{"encoder_mlp_ratio": 2, "encoder_inner_norm": false, "encoder_moe": "top_k", "encoder_expert_mlp_ratio": 0.25, "encoder_patch_size": [4, 4], "decoder_attention": true, "beta2": 0.95, "eps": 1e-08, "grad_clip": 1.0, "decay_fraction": 0.2, "warmup_steps": 230, "adamw_weight_decay_other_params": 0.05}
Rows from block 9 of the encoder of a small model that predicts nearness at each pixel, named by matrix and row number. Rows with one number within an expert belong to one neuron, the router's apart. Each number is 200 + 20 x the weight over its row's rms, rounded and kept within 0 to 999. All counts start at 0.
Before each expert's rows are labels from the 100 images, of 14976, where the router gives the expert most weight on average: "peak at" is the part of the image that holds the peak. Only what is clearly more common there than usual is listed. The data: single toy objects rendered from many sides on busy backdrops.
# router: router (encoder.blocks.9.mlp.router.weight, 8x192, trained with AdamW), inputs 96-191
# gate: expert gate (encoder.blocks.9.mlp.gate, 8x48x192), inputs 96-191
# up: expert up (encoder.blocks.9.mlp.up, 8x48x192), inputs 96-191
# down: expert down (encoder.blocks.9.mlp.down, 8x192x48, transposed), outputs 96-191

# expert 3
peak at: bottom right; middle right
router.3,204,201,222,203,226,206,204,183,189,203,183,219,189,200,196,186,198,150,194,206,209,210,182,176,209,181,200,176,201,233,172,238,169,213,202,224,209,186,162,221,186,210,204,197,178,225,211,248,181,197,169,210,195,207,177,140,199,199,181,170,230,181,192,202,203,206,192,177,176,178,201,232,178,227,182,241,199,234,183,194,229,222,239,216,217,176,250,188,214,206,211,162,229,200,209,183
gate.0,239,176,220,181,195,231,212,198,181,167,203,209,215,230,233,222,172,210,165,182,192,229,159,174,187,177,192,137,189,207,215,192,205,173,190,205,162,185,217,207,184,204,192,202,194,212,210,177,205,183,248,189,170,197,194,202,173,193,185,202,192,215,207,222,210,191,220,228,188,211,198,221,192,213,242,201,204,216,160,205,174,178,202,202,217,193,223,236,177,181,183,214,222,190,172,220
up.0,179,209,221,219,222,187,175,187,227,229,215,204,177,177,187,196,211,221,223,231,215,165,245,229,208,206,214,225,194,166,216,200,193,230,191,184,247,214,169,190,241,200,188,183,205,178,184,193,216,208,162,217,214,212,192,198,244,188,222,220,193,208,186,204,179,231,222,198,238,198,202,195,200,193,194,191,199,196,250,194,215,195,192,201,183,205,162,170,209,203,218,209,177,197,192,186
down.0,169,200,179,241,178,180,180,224,211,195,204,210,223,156,185,190,192,210,200,177,175,143,249,200,216,202,243,210,179,187,213,179,191,223,217,193,197,191,187,258,183,202,192,213,197,232,232,207,232,202,220,217,217,193,213,187,216,194,194,187,192,205,203,170,199,178,216,199,182,195,174,222,185,213,201,212,217,172,213,160,188,201,214,205,229,209,204,211,211,193,177,173,208,198,186,204
gate.1,227,197,182,201,198,178,188,190,199,171,217,170,185,199,201,205,198,196,174,226,197,231,208,193,185,213,176,202,221,179,224,187,206,173,179,186,190,200,224,185,176,186,220,203,214,197,203,170,172,187,210,194,181,209,185,196,193,183,208,187,202,211,200,221,208,139,213,207,180,219,192,207,181,170,206,219,198,238,139,213,207,139,162,184,187,215,158,246,203,201,221,213,222,222,169,191
up.1,174,206,166,177,209,187,184,202,180,200,193,189,180,171,217,198,205,180,193,184,231,184,220,212,179,184,198,192,231,218,202,202,219,221,179,194,167,200,187,170,197,201,165,179,204,186,159,205,190,204,188,200,178,189,189,198,190,190,218,178,201,187,221,187,228,139,206,195,178,206,242,198,209,210,195,216,195,232,161,247,210,193,208,233,230,211,182,241,188,199,180,184,186,199,211,191
down.1,199,171,228,169,232,205,202,176,231,188,217,200,179,195,169,230,208,184,205,193,221,240,171,219,180,225,227,172,184,205,212,218,226,224,208,195,185,199,205,158,182,209,183,181,187,179,200,194,188,235,190,222,188,229,195,192,170,204,185,195,214,210,203,219,196,182,228,192,193,186,159,199,197,188,186,220,205,207,201,216,190,195,244,254,193,189,202,221,170,201,240,197,196,178,218,203
gate.2,186,207,188,215,179,222,178,221,210,198,226,173,236,165,170,227,188,184,234,205,175,204,188,176,224,216,204,169,184,226,183,177,182,157,193,199,191,180,199,233,183,192,235,196,214,204,187,175,194,202,227,207,173,224,207,185,193,221,214,202,189,208,220,198,217,175,162,196,209,179,217,179,190,206,204,209,205,197,182,166,189,214,177,165,197,191,223,189,206,176,227,191,228,225,189,176
up.2,192,233,216,230,207,216,190,208,190,177,230,191,218,181,197,212,162,155,206,217,186,201,178,169,208,206,203,164,193,221,173,207,202,144,152,206,210,175,215,216,158,223,220,185,188,216,193,196,176,199,204,218,187,193,205,202,182,175,210,172,210,195,204,223,238,211,180,194,207,178,199,194,166,192,216,212,203,210,175,187,226,192,178,186,208,200,225,180,210,189,221,165,216,186,186,204
down.2,214,199,216,205,197,221,234,175,195,189,229,176,194,168,213,208,171,176,195,205,226,225,202,158,221,191,151,164,191,220,185,190,185,193,176,190,214,146,188,235,168,192,210,158,189,222,204,201,179,214,194,207,230,207,215,200,191,210,192,164,215,186,198,212,216,163,211,196,212,235,205,214,188,224,201,212,170,201,181,176,179,210,198,212,223,195,231,249,214,179,204,191,172,211,184,188
gate.3,181,226,166,186,186,251,202,212,216,151,193,183,191,198,182,211,239,183,170,154,176,187,196,169,190,236,186,199,198,212,201,214,176,234,204,194,227,217,217,206,194,178,187,194,203,214,225,197,174,207,200,205,203,202,215,194,218,224,182,178,202,180,246,187,209,196,215,195,189,203,153,205,199,200,170,200,233,206,191,244,224,222,228,208,200,213,223,205,208,201,207,183,221,200,219,188
up.3,205,210,188,204,177,187,197,175,199,213,192,210,213,227,209,156,200,214,232,226,205,190,215,187,245,212,203,217,194,198,229,165,212,204,193,203,173,204,196,195,196,211,211,202,213,200,175,180,216,218,211,214,173,167,183,206,186,213,230,201,164,208,173,162,209,192,198,175,197,195,207,166,188,146,191,204,188,172,247,181,176,204,204,192,165,207,190,205,206,186,198,181,206,197,157,215
down.3,213,205,213,195,174,213,177,158,190,168,220,161,164,237,185,216,246,228,215,191,181,166,177,198,222,225,182,196,204,207,195,196,204,178,175,191,191,176,159,185,195,203,190,195,195,191,223,210,196,207,199,192,220,220,197,223,189,217,241,207,207,200,193,175,238,202,187,215,215,188,188,191,231,175,168,166,220,208,205,220,215,199,208,196,189,186,199,160,240,198,235,210,240,200,185,185
gate.4,186,170,211,191,239,184,186,204,197,189,163,217,191,203,226,181,187,172,223,220,182,212,185,179,148,150,209,173,175,231,179,228,201,207,187,207,171,228,178,182,177,206,188,207,191,230,187,227,196,183,184,215,192,204,209,197,178,208,196,194,205,177,221,229,169,204,208,188,179,209,200,227,186,192,203,209,204,218,149,234,234,194,217,219,224,199,224,174,217,215,198,176,210,221,236,196
up.4,201,221,200,208,205,195,202,205,198,210,243,187,202,196,166,210,209,213,176,192,223,172,216,246,211,214,202,220,226,158,182,186,216,216,197,212,191,180,197,216,232,190,207,216,196,178,215,194,205,212,207,172,221,182,167,204,238,153,197,191,202,215,168,188,227,207,190,231,199,187,231,175,223,227,208,168,180,192,213,191,180,213,169,181,189,194,179,241,173,188,214,198,188,180,190,193
down.4,197,186,186,206,165,203,162,212,186,174,200,217,164,200,215,192,229,236,199,161,165,176,217,177,232,226,230,210,210,192,188,199,169,179,203,193,222,194,187,209,181,222,181,214,213,212,176,176,255,202,234,202,215,222,176,209,154,166,228,219,212,207,172,183,219,200,172,207,247,202,182,169,206,173,209,175,228,170,207,165,194,196,203,212,218,179,212,211,233,192,181,219,220,191,184,168

# expert 2
peak at: bottom centre
router.2,183,192,183,182,170,187,214,208,174,177,217,220,195,173,230,212,214,221,210,206,199,213,179,185,180,225,198,203,184,233,239,167,221,145,216,184,181,190,201,217,208,187,213,235,233,195,200,173,245,205,240,189,205,210,202,219,209,210,218,220,183,220,191,218,190,172,180,227,189,189,204,171,218,168,212,220,244,196,208,214,188,184,192,186,216,185,183,200,184,224,205,227,201,204,193,179
gate.0,223,195,216,177,187,212,206,208,175,154,194,188,161,199,208,190,207,226,196,210,203,186,222,175,207,187,185,192,195,224,204,213,173,207,192,179,180,183,206,188,137,211,226,170,215,211,220,188,161,184,223,202,180,201,228,198,188,185,216,201,231,177,209,202,250,193,211,194,183,176,189,212,196,171,206,189,213,202,162,204,207,201,178,215,197,212,215,171,242,210,201,202,217,219,229,203
up.0,223,187,206,192,191,203,155,229,190,180,188,207,169,220,228,227,167,215,220,192,187,205,248,194,170,201,235,199,181,209,239,218,189,237,194,188,205,199,218,177,150,203,206,188,221,190,215,173,193,190,224,187,196,204,232,190,187,226,209,166,215,211,222,191,231,196,173,218,177,165,188,237,194,188,191,221,208,215,152,177,196,183,196,215,214,193,204,186,239,193,222,188,217,216,188,212
down.0,194,222,209,156,216,178,203,249,177,186,194,218,191,189,211,224,186,169,190,190,209,233,207,191,192,194,243,198,230,216,195,187,159,203,196,202,220,203,196,177,197,199,208,220,198,187,211,237,178,181,171,163,188,198,193,176,162,159,206,206,195,190,217,183,200,217,186,186,202,190,198,219,219,243,214,187,185,206,199,196,185,184,192,174,187,215,195,183,169,202,190,190,171,248,209,174
gate.1,195,215,181,192,151,189,205,185,163,210,175,185,205,251,182,219,219,178,200,172,203,221,213,194,192,220,200,214,230,225,226,189,199,209,192,166,200,200,176,184,195,175,184,201,166,201,196,218,222,193,173,215,224,223,178,222,227,194,202,200,170,205,197,192,189,211,223,191,220,184,212,204,200,193,181,213,225,167,214,225,232,229,207,228,169,219,159,203,181,223,229,177,167,216,177,167
up.1,257,190,200,171,201,219,244,229,214,183,204,220,188,157,205,213,227,209,185,184,166,206,195,176,168,196,219,186,193,200,192,177,160,162,189,176,208,168,217,194,185,182,211,220,191,194,169,204,210,145,206,176,188,209,197,181,222,220,195,213,211,203,221,184,256,181,192,184,193,200,197,230,190,212,218,209,167,213,208,176,179,199,214,195,216,210,245,230,211,189,199,220,198,206,226,160
down.1,192,200,199,181,200,181,208,183,204,180,231,205,184,179,190,208,167,205,181,206,232,201,220,177,192,239,187,193,223,193,198,188,206,194,179,216,230,162,206,188,223,191,176,146,182,207,207,190,221,235,208,230,212,203,171,219,208,198,181,208,202,184,214,209,180,191,247,178,173,217,229,228,154,196,211,223,197,229,225,183,215,196,226,207,186,202,204,201,232,207,190,199,194,186,202,191
gate.2,213,197,211,234,206,235,194,224,198,216,203,244,158,187,194,202,221,202,199,198,192,216,221,173,204,225,202,169,208,182,195,202,213,187,202,205,208,175,220,203,198,174,181,252,175,190,213,216,228,212,190,207,229,211,208,212,174,193,175,193,191,227,191,207,132,215,183,221,182,206,206,186,188,173,175,178,202,191,198,183,180,202,221,190,209,177,203,199,194,249,206,224,201,194,217,196
up.2,188,196,175,181,198,200,202,170,224,204,222,211,223,187,221,181,185,227,198,190,207,175,185,194,194,226,196,195,192,201,175,169,206,213,220,176,230,207,208,223,230,214,201,162,201,206,190,186,157,213,192,219,231,199,189,228,227,239,209,178,196,199,198,176,203,203,208,208,216,225,178,233,206,201,216,229,177,234,208,201,174,213,164,206,204,223,205,180,197,169,187,194,244,205,188,207
down.2,209,204,210,165,207,206,240,207,200,203,210,176,239,193,193,212,225,167,204,199,176,182,207,196,220,188,203,211,209,190,167,238,208,226,188,179,176,196,204,201,225,165,221,190,200,210,200,230,197,176,187,172,239,222,208,188,186,178,224,212,202,197,194,203,174,205,225,168,226,220,233,208,234,205,170,195,214,177,157,193,191,210,204,190,187,196,177,185,207,209,202,201,199,196,200,154
gate.3,230,202,208,163,216,190,184,208,221,213,208,201,208,221,207,181,188,230,218,202,192,188,233,197,175,217,206,217,206,205,213,176,210,238,206,186,215,190,159,216,247,186,222,189,195,233,221,243,224,238,172,188,213,198,182,208,209,197,211,205,196,222,166,207,168,200,229,219,214,206,221,240,215,184,200,212,220,170,228,178,220,193,197,184,212,193,175,178,202,180,186,158,230,206,186,214
up.3,210,228,197,185,199,244,182,245,179,200,211,176,145,220,213,197,204,216,190,176,177,177,200,214,178,236,207,226,199,222,202,222,175,227,205,197,210,207,205,168,188,207,180,187,182,188,210,223,183,200,203,172,192,210,196,208,206,199,200,195,259,183,199,201,216,199,146,206,238,182,221,206,258,218,176,184,186,196,175,190,216,208,199,204,192,203,180,198,207,202,184,204,204,211,231,173
down.3,177,191,238,210,209,228,178,206,194,187,220,180,161,191,179,187,182,222,189,209,183,204,195,201,182,209,204,201,205,195,189,197,188,194,161,240,194,198,215,190,201,220,161,191,170,209,191,183,176,209,229,221,178,214,213,213,193,213,227,203,176,214,237,238,190,153,202,195,225,210,229,187,195,216,183,203,204,231,176,195,200,180,188,230,212,196,216,233,235,217,157,199,207,186,179,200
gate.4,173,228,190,201,177,196,225,228,166,189,192,208,174,187,175,164,194,185,168,193,206,238,223,183,174,215,195,188,209,210,196,210,166,185,200,198,192,174,190,183,174,200,150,195,169,204,209,203,179,203,203,180,158,207,188,156,209,224,181,148,231,184,198,173,241,199,226,220,209,192,229,222,225,193,183,221,201,212,199,202,179,242,197,238,187,191,230,208,239,208,218,178,189,218,190,200
up.4,171,202,212,198,211,209,218,240,188,222,206,199,192,197,153,189,186,168,191,214,181,216,194,174,189,216,190,184,186,188,160,234,179,190,178,219,203,200,214,185,215,208,182,191,175,223,204,213,177,199,169,211,171,191,203,142,178,194,215,178,197,184,177,202,192,196,207,195,233,238,195,211,214,220,205,230,228,200,181,190,205,225,223,203,231,204,208,230,223,180,201,207,200,231,213,207
down.4,165,230,209,161,232,198,226,179,195,190,200,189,198,226,219,208,227,198,178,211,221,173,186,195,222,208,197,239,209,210,197,214,144,226,196,232,172,169,192,169,175,188,209,159,189,190,192,203,168,177,197,217,173,171,198,186,201,212,213,217,217,154,222,205,216,166,183,203,230,175,205,198,206,201,175,180,177,213,188,239,191,215,211,210,222,195,210,207,205,237,215,185,152,181,183,202

# expert 0
peak at: centre; bottom centre
router.0,203,186,169,215,179,189,207,180,183,191,174,184,174,160,209,198,230,245,218,190,204,228,200,202,206,196,199,226,202,181,216,210,207,204,203,192,170,188,195,212,229,210,222,223,225,174,194,153,227,219,243,182,201,189,215,211,188,213,223,225,187,203,196,185,196,186,219,227,189,219,194,177,210,167,216,198,230,196,194,222,206,227,167,209,212,213,177,189,220,224,206,222,192,193,180,196
gate.0,197,196,189,212,206,203,204,169,203,200,201,203,164,232,186,210,194,179,180,219,218,212,210,173,194,206,161,209,217,220,172,207,180,197,227,213,200,183,210,204,223,177,180,209,186,204,189,207,172,140,173,218,184,215,218,208,220,250,225,194,218,200,197,204,203,203,179,209,199,194,188,231,215,189,171,195,210,238,190,216,241,173,214,189,188,199,182,166,217,194,184,224,206,205,212,157
up.0,220,180,182,230,194,188,193,195,194,199,234,194,188,214,207,202,190,189,189,235,204,201,188,210,194,203,172,197,216,212,218,215,205,207,229,197,209,201,196,169,177,208,199,180,195,176,190,204,207,214,163,215,176,208,177,201,209,220,218,186,211,206,197,229,203,234,175,207,216,191,217,189,158,179,159,196,181,213,166,179,239,186,203,211,200,191,216,198,224,199,187,224,220,192,219,204
down.0,220,178,203,170,205,196,215,215,191,210,191,227,201,196,198,199,189,212,206,207,196,234,216,179,204,186,208,209,186,215,201,198,191,205,234,204,190,166,237,184,194,180,215,224,197,179,177,204,202,177,166,163,199,223,210,214,221,184,234,241,215,232,155,204,198,210,164,208,210,218,191,188,200,214,177,186,183,160,202,199,214,183,260,216,180,152,207,197,214,203,183,222,171,216,212,168
gate.1,217,202,202,212,214,174,149,219,192,183,211,223,159,204,205,193,214,195,185,201,223,238,204,177,161,232,189,212,238,211,210,198,171,170,203,220,227,198,167,229,187,220,189,180,200,167,209,177,198,159,215,221,183,193,193,230,205,177,211,199,214,188,177,186,171,232,170,189,202,199,212,188,171,181,225,193,187,200,171,214,188,202,177,210,207,198,219,198,206,193,179,211,206,184,221,220
up.1,189,176,213,190,242,223,189,190,193,212,217,250,173,186,225,200,229,190,203,197,189,206,221,195,146,176,198,203,209,181,194,172,204,187,178,227,206,213,196,217,204,227,197,220,155,224,179,230,213,191,212,214,231,190,193,232,192,169,223,212,199,236,208,195,158,223,194,221,245,194,166,196,180,165,217,188,174,222,185,178,208,167,192,164,191,184,189,184,213,186,198,212,177,186,201,193
down.1,230,202,212,218,207,221,215,202,188,179,193,193,168,182,219,183,185,197,205,174,191,226,172,206,172,177,175,169,155,219,210,195,184,224,171,188,188,183,190,223,223,204,206,200,207,245,206,185,233,224,168,202,180,206,207,201,208,235,226,213,197,180,208,172,189,175,201,201,258,197,223,216,178,185,173,191,224,181,225,194,227,211,231,255,189,169,198,185,260,201,194,166,197,207,216,189
gate.2,187,225,191,205,182,213,223,229,229,186,192,185,211,189,173,204,214,178,185,202,180,208,202,205,218,223,220,177,201,192,205,237,223,193,175,187,200,212,205,192,211,217,175,205,185,173,216,181,185,222,198,220,206,236,224,202,207,209,199,180,219,212,200,180,209,190,217,203,204,204,191,198,164,235,232,209,228,219,198,204,206,188,193,246,200,216,205,218,176,187,251,185,240,202,190,172
up.2,196,193,208,181,206,230,169,176,167,203,186,227,182,242,232,187,204,212,209,171,207,174,224,198,203,170,176,230,210,210,242,170,142,223,184,200,200,195,180,189,172,189,187,160,222,214,192,219,191,178,211,175,192,169,206,180,209,189,205,233,212,180,213,216,212,181,193,171,204,182,227,224,243,188,175,185,172,197,214,204,204,211,213,177,189,204,196,177,199,228,173,214,180,204,227,204
down.2,188,191,205,211,233,154,174,169,209,176,177,205,213,208,218,181,238,198,206,169,202,211,232,212,184,218,186,228,236,201,233,172,163,216,210,206,212,215,162,205,169,199,202,214,250,222,190,189,210,170,206,198,198,170,173,198,207,212,181,161,187,195,243,183,215,171,197,188,181,171,145,192,206,174,199,174,199,211,231,237,195,205,209,198,221,248,222,204,209,170,198,197,197,227,185,182
gate.3,197,210,219,224,209,205,194,170,168,175,180,197,188,223,206,198,194,211,219,196,204,223,200,191,196,218,219,207,191,242,233,196,189,227,222,208,163,174,220,198,190,203,184,243,194,196,194,198,188,190,223,189,200,209,217,173,195,209,191,208,216,219,194,157,229,206,146,190,166,162,160,235,207,179,189,219,205,154,198,195,187,170,254,229,217,182,224,208,191,225,210,214,185,233,211,188
up.3,224,202,193,153,201,154,170,194,210,216,215,207,203,201,187,219,204,208,172,212,209,196,199,207,211,217,201,226,178,174,168,168,215,199,198,199,212,195,199,200,189,183,227,208,179,186,220,206,216,209,176,200,198,198,196,230,223,156,180,173,204,205,197,241,207,218,218,224,169,228,211,201,256,210,248,210,202,249,223,218,211,232,171,177,215,210,178,192,188,180,189,183,196,193,156,224
down.3,220,196,233,217,179,229,173,173,173,219,186,221,190,236,208,183,204,201,245,181,215,202,210,213,208,195,209,186,175,184,186,191,167,206,204,177,201,236,219,202,187,224,198,214,217,174,203,225,177,206,191,223,209,197,179,167,213,198,245,183,175,192,203,193,197,229,194,208,203,187,161,206,211,182,211,172,201,165,178,192,174,210,234,189,202,179,179,202,196,202,218,218,220,191,220,244
gate.4,210,218,208,203,187,246,191,163,175,190,191,183,166,209,202,191,238,220,200,211,205,190,232,201,178,220,158,236,224,198,228,156,190,208,186,207,199,208,179,173,202,172,203,161,206,196,242,193,185,199,198,246,204,151,172,234,204,213,199,210,216,184,219,207,196,192,230,219,208,171,181,192,201,188,208,181,188,201,180,188,232,198,185,158,167,216,190,197,230,182,165,205,225,197,220,202
up.4,186,199,241,233,207,187,184,174,206,198,183,175,237,193,173,184,170,159,179,212,211,196,206,190,213,198,247,215,184,224,207,184,199,148,202,228,206,213,207,216,208,216,213,227,186,221,231,187,181,184,196,194,191,191,191,195,191,217,199,180,197,229,215,214,182,204,179,154,212,199,193,212,202,212,197,211,223,233,210,205,233,176,197,203,190,210,199,180,199,206,212,226,199,182,178,198
down.4,219,185,207,197,209,214,187,207,197,203,233,196,234,197,202,202,155,198,173,157,176,208,221,173,167,206,171,190,178,181,178,221,200,187,159,198,212,185,214,237,204,171,185,180,187,252,183,184,238,187,218,243,199,189,174,211,201,201,219,226,192,220,214,198,209,180,195,228,170,199,225,186,185,209,216,229,164,203,186,199,232,179,208,187,224,182,237,219,208,166,166,182,215,163,192,183

# expert 1
peak at: top left; top centre
router.1,176,175,203,187,197,215,205,220,216,234,230,227,227,212,204,181,176,190,192,210,180,180,214,228,182,179,217,205,189,177,194,173,222,217,220,191,224,235,211,206,196,198,175,186,173,208,202,250,191,180,202,167,211,164,182,211,237,191,190,196,254,197,190,212,204,212,192,197,225,215,202,215,201,216,201,169,167,180,219,203,214,198,199,179,179,242,156,222,166,193,187,222,172,208,204,216
gate.0,207,161,203,213,227,212,189,177,215,192,194,217,189,196,186,232,227,215,196,190,221,197,166,211,217,194,201,182,213,242,198,208,197,222,202,217,219,179,223,192,220,209,197,171,195,197,182,183,195,188,204,145,200,205,201,180,207,213,201,226,236,211,207,224,214,237,210,153,224,191,225,234,193,229,197,181,161,221,211,185,187,241,216,192,203,183,227,203,211,223,175,211,186,180,198,216
up.0,214,161,188,213,228,199,222,177,202,174,209,200,193,197,175,226,213,216,191,205,238,199,165,217,195,213,202,174,211,225,202,219,200,208,213,198,222,194,213,177,236,216,177,188,206,185,184,163,212,228,208,165,190,207,204,187,192,233,185,204,199,203,191,216,198,235,213,163,219,201,226,227,180,212,177,197,180,236,196,166,180,229,183,168,198,184,232,172,196,187,195,221,219,197,208,226
down.0,212,171,213,192,205,194,184,168,207,171,237,244,203,209,186,212,204,225,194,205,208,215,239,150,192,188,193,191,213,197,201,184,199,209,210,206,213,198,192,193,226,191,176,183,173,205,153,217,164,170,208,186,215,207,176,204,215,231,227,215,230,213,199,219,225,215,212,218,242,204,172,226,210,194,222,187,181,219,188,184,210,190,175,192,191,206,197,194,214,182,177,222,207,187,171,226
gate.1,200,184,216,208,170,220,221,194,206,214,185,227,243,172,236,198,195,225,218,212,176,189,185,197,220,200,240,176,175,189,221,202,241,203,201,213,175,216,197,219,211,204,183,220,194,215,198,190,207,169,243,197,201,202,196,173,216,220,168,218,192,227,187,167,211,225,224,189,194,208,214,214,218,226,216,207,195,190,195,189,192,217,184,193,198,203,237,208,176,213,191,210,226,188,196,207
up.1,182,212,169,229,201,195,201,155,196,182,206,200,247,189,173,193,189,200,198,169,198,180,234,159,232,185,176,229,205,190,160,204,206,211,212,220,191,210,181,231,215,219,200,174,191,227,206,215,146,181,198,208,240,200,199,201,186,225,193,229,233,214,225,193,209,184,218,203,185,238,171,214,221,176,190,190,189,187,184,194,198,218,216,206,185,231,197,212,226,200,191,193,184,183,218,209
down.1,185,220,226,212,190,221,183,185,195,210,195,205,145,175,171,194,203,201,192,188,215,212,201,166,166,217,183,188,219,240,175,194,165,177,191,203,230,180,180,198,184,198,184,187,187,190,205,215,137,240,186,211,181,207,245,217,172,196,215,207,183,181,217,212,196,181,215,198,198,208,195,218,160,231,199,187,213,214,211,213,185,240,234,215,189,186,194,183,216,207,214,178,186,214,225,207
gate.2,183,175,182,177,203,202,222,161,192,194,189,233,178,212,211,197,176,202,177,237,223,201,228,194,209,203,215,190,212,195,231,197,196,225,218,240,198,194,184,165,224,218,183,214,182,196,184,207,216,184,213,188,213,218,190,153,218,250,204,216,205,209,198,220,202,210,195,173,219,199,225,227,246,218,211,233,176,206,204,172,212,193,222,196,200,169,228,182,211,179,177,217,162,189,203,180
up.2,216,191,203,169,196,183,191,170,192,186,177,208,170,234,226,207,194,219,181,217,211,203,213,188,210,191,228,188,203,200,220,225,193,200,227,225,205,189,194,156,202,201,162,199,205,198,182,194,186,182,219,163,201,215,214,178,227,239,210,230,215,196,217,222,209,194,182,205,228,179,224,220,230,240,214,211,192,192,186,199,211,201,210,210,170,165,221,161,203,196,168,223,176,180,215,164
down.2,209,187,195,224,196,213,168,230,213,219,209,215,194,196,173,239,224,177,179,223,185,187,199,241,195,178,217,216,218,198,183,192,198,179,227,199,212,219,214,217,206,220,244,192,201,196,156,205,203,168,228,213,199,201,179,208,212,206,189,223,234,205,207,224,194,238,163,180,213,217,201,192,208,200,220,192,180,237,169,199,199,187,161,198,214,232,187,229,181,229,202,233,199,194,226,219
gate.3,193,209,188,219,201,169,195,207,167,175,199,198,192,199,197,244,153,205,188,187,235,239,160,177,202,208,186,208,212,212,168,212,194,186,195,193,215,178,235,211,197,196,196,199,205,220,206,216,190,221,224,202,213,175,192,204,178,223,163,161,200,196,194,183,229,190,175,263,180,206,168,227,181,191,194,227,209,198,178,208,193,219,203,205,208,199,200,175,185,184,220,205,230,182,218,246
up.3,183,182,218,170,239,177,208,223,183,181,191,212,214,239,210,189,170,196,187,205,186,174,189,180,191,173,214,233,200,208,182,193,178,224,220,243,181,224,220,212,200,185,211,207,189,224,193,244,213,191,207,178,197,175,232,200,194,187,172,185,179,206,221,221,195,179,187,217,153,177,174,222,211,211,190,226,187,176,198,220,188,191,226,226,205,189,215,163,185,234,179,203,204,169,217,185
down.3,204,194,193,171,216,145,244,221,190,208,193,213,197,210,202,242,212,211,204,172,191,236,212,182,160,197,187,219,214,197,194,193,218,205,223,189,203,184,178,169,217,169,212,202,194,228,186,209,185,207,207,213,183,188,156,210,205,199,196,228,192,167,190,223,214,217,174,207,219,191,255,189,184,209,197,196,206,197,193,211,209,206,216,213,185,230,184,217,174,188,221,216,180,179,186,176
gate.4,194,189,216,181,202,203,195,174,219,202,199,210,189,185,155,188,217,205,172,240,213,220,219,208,211,222,193,197,242,203,196,210,196,222,228,222,225,178,169,189,203,224,173,170,197,174,167,208,157,194,217,187,180,220,196,206,208,237,160,204,221,209,192,233,219,196,196,193,202,256,225,194,185,223,199,206,172,184,187,175,204,214,203,191,175,190,235,217,201,177,176,224,189,214,225,224
up.4,197,208,170,234,184,179,189,211,200,202,190,178,184,198,206,225,202,219,217,181,198,203,192,173,200,182,198,204,190,204,203,197,179,178,169,212,191,191,226,213,200,185,218,231,204,205,203,182,227,190,186,218,192,199,226,227,187,155,260,218,170,211,191,189,172,192,202,215,195,164,176,188,201,158,205,190,228,237,191,219,196,191,202,220,237,186,161,206,238,240,224,182,194,185,181,179
down.4,220,205,220,160,204,219,228,187,183,163,203,185,212,239,228,177,201,239,214,211,148,203,186,171,197,173,191,236,196,172,225,189,202,186,189,223,173,200,191,196,187,178,210,167,194,204,185,215,204,174,186,226,192,161,155,235,211,229,192,214,194,194,167,175,239,199,184,220,206,193,204,187,221,164,199,191,196,177,180,225,219,187,190,205,183,203,179,194,204,181,182,213,220,192,192,186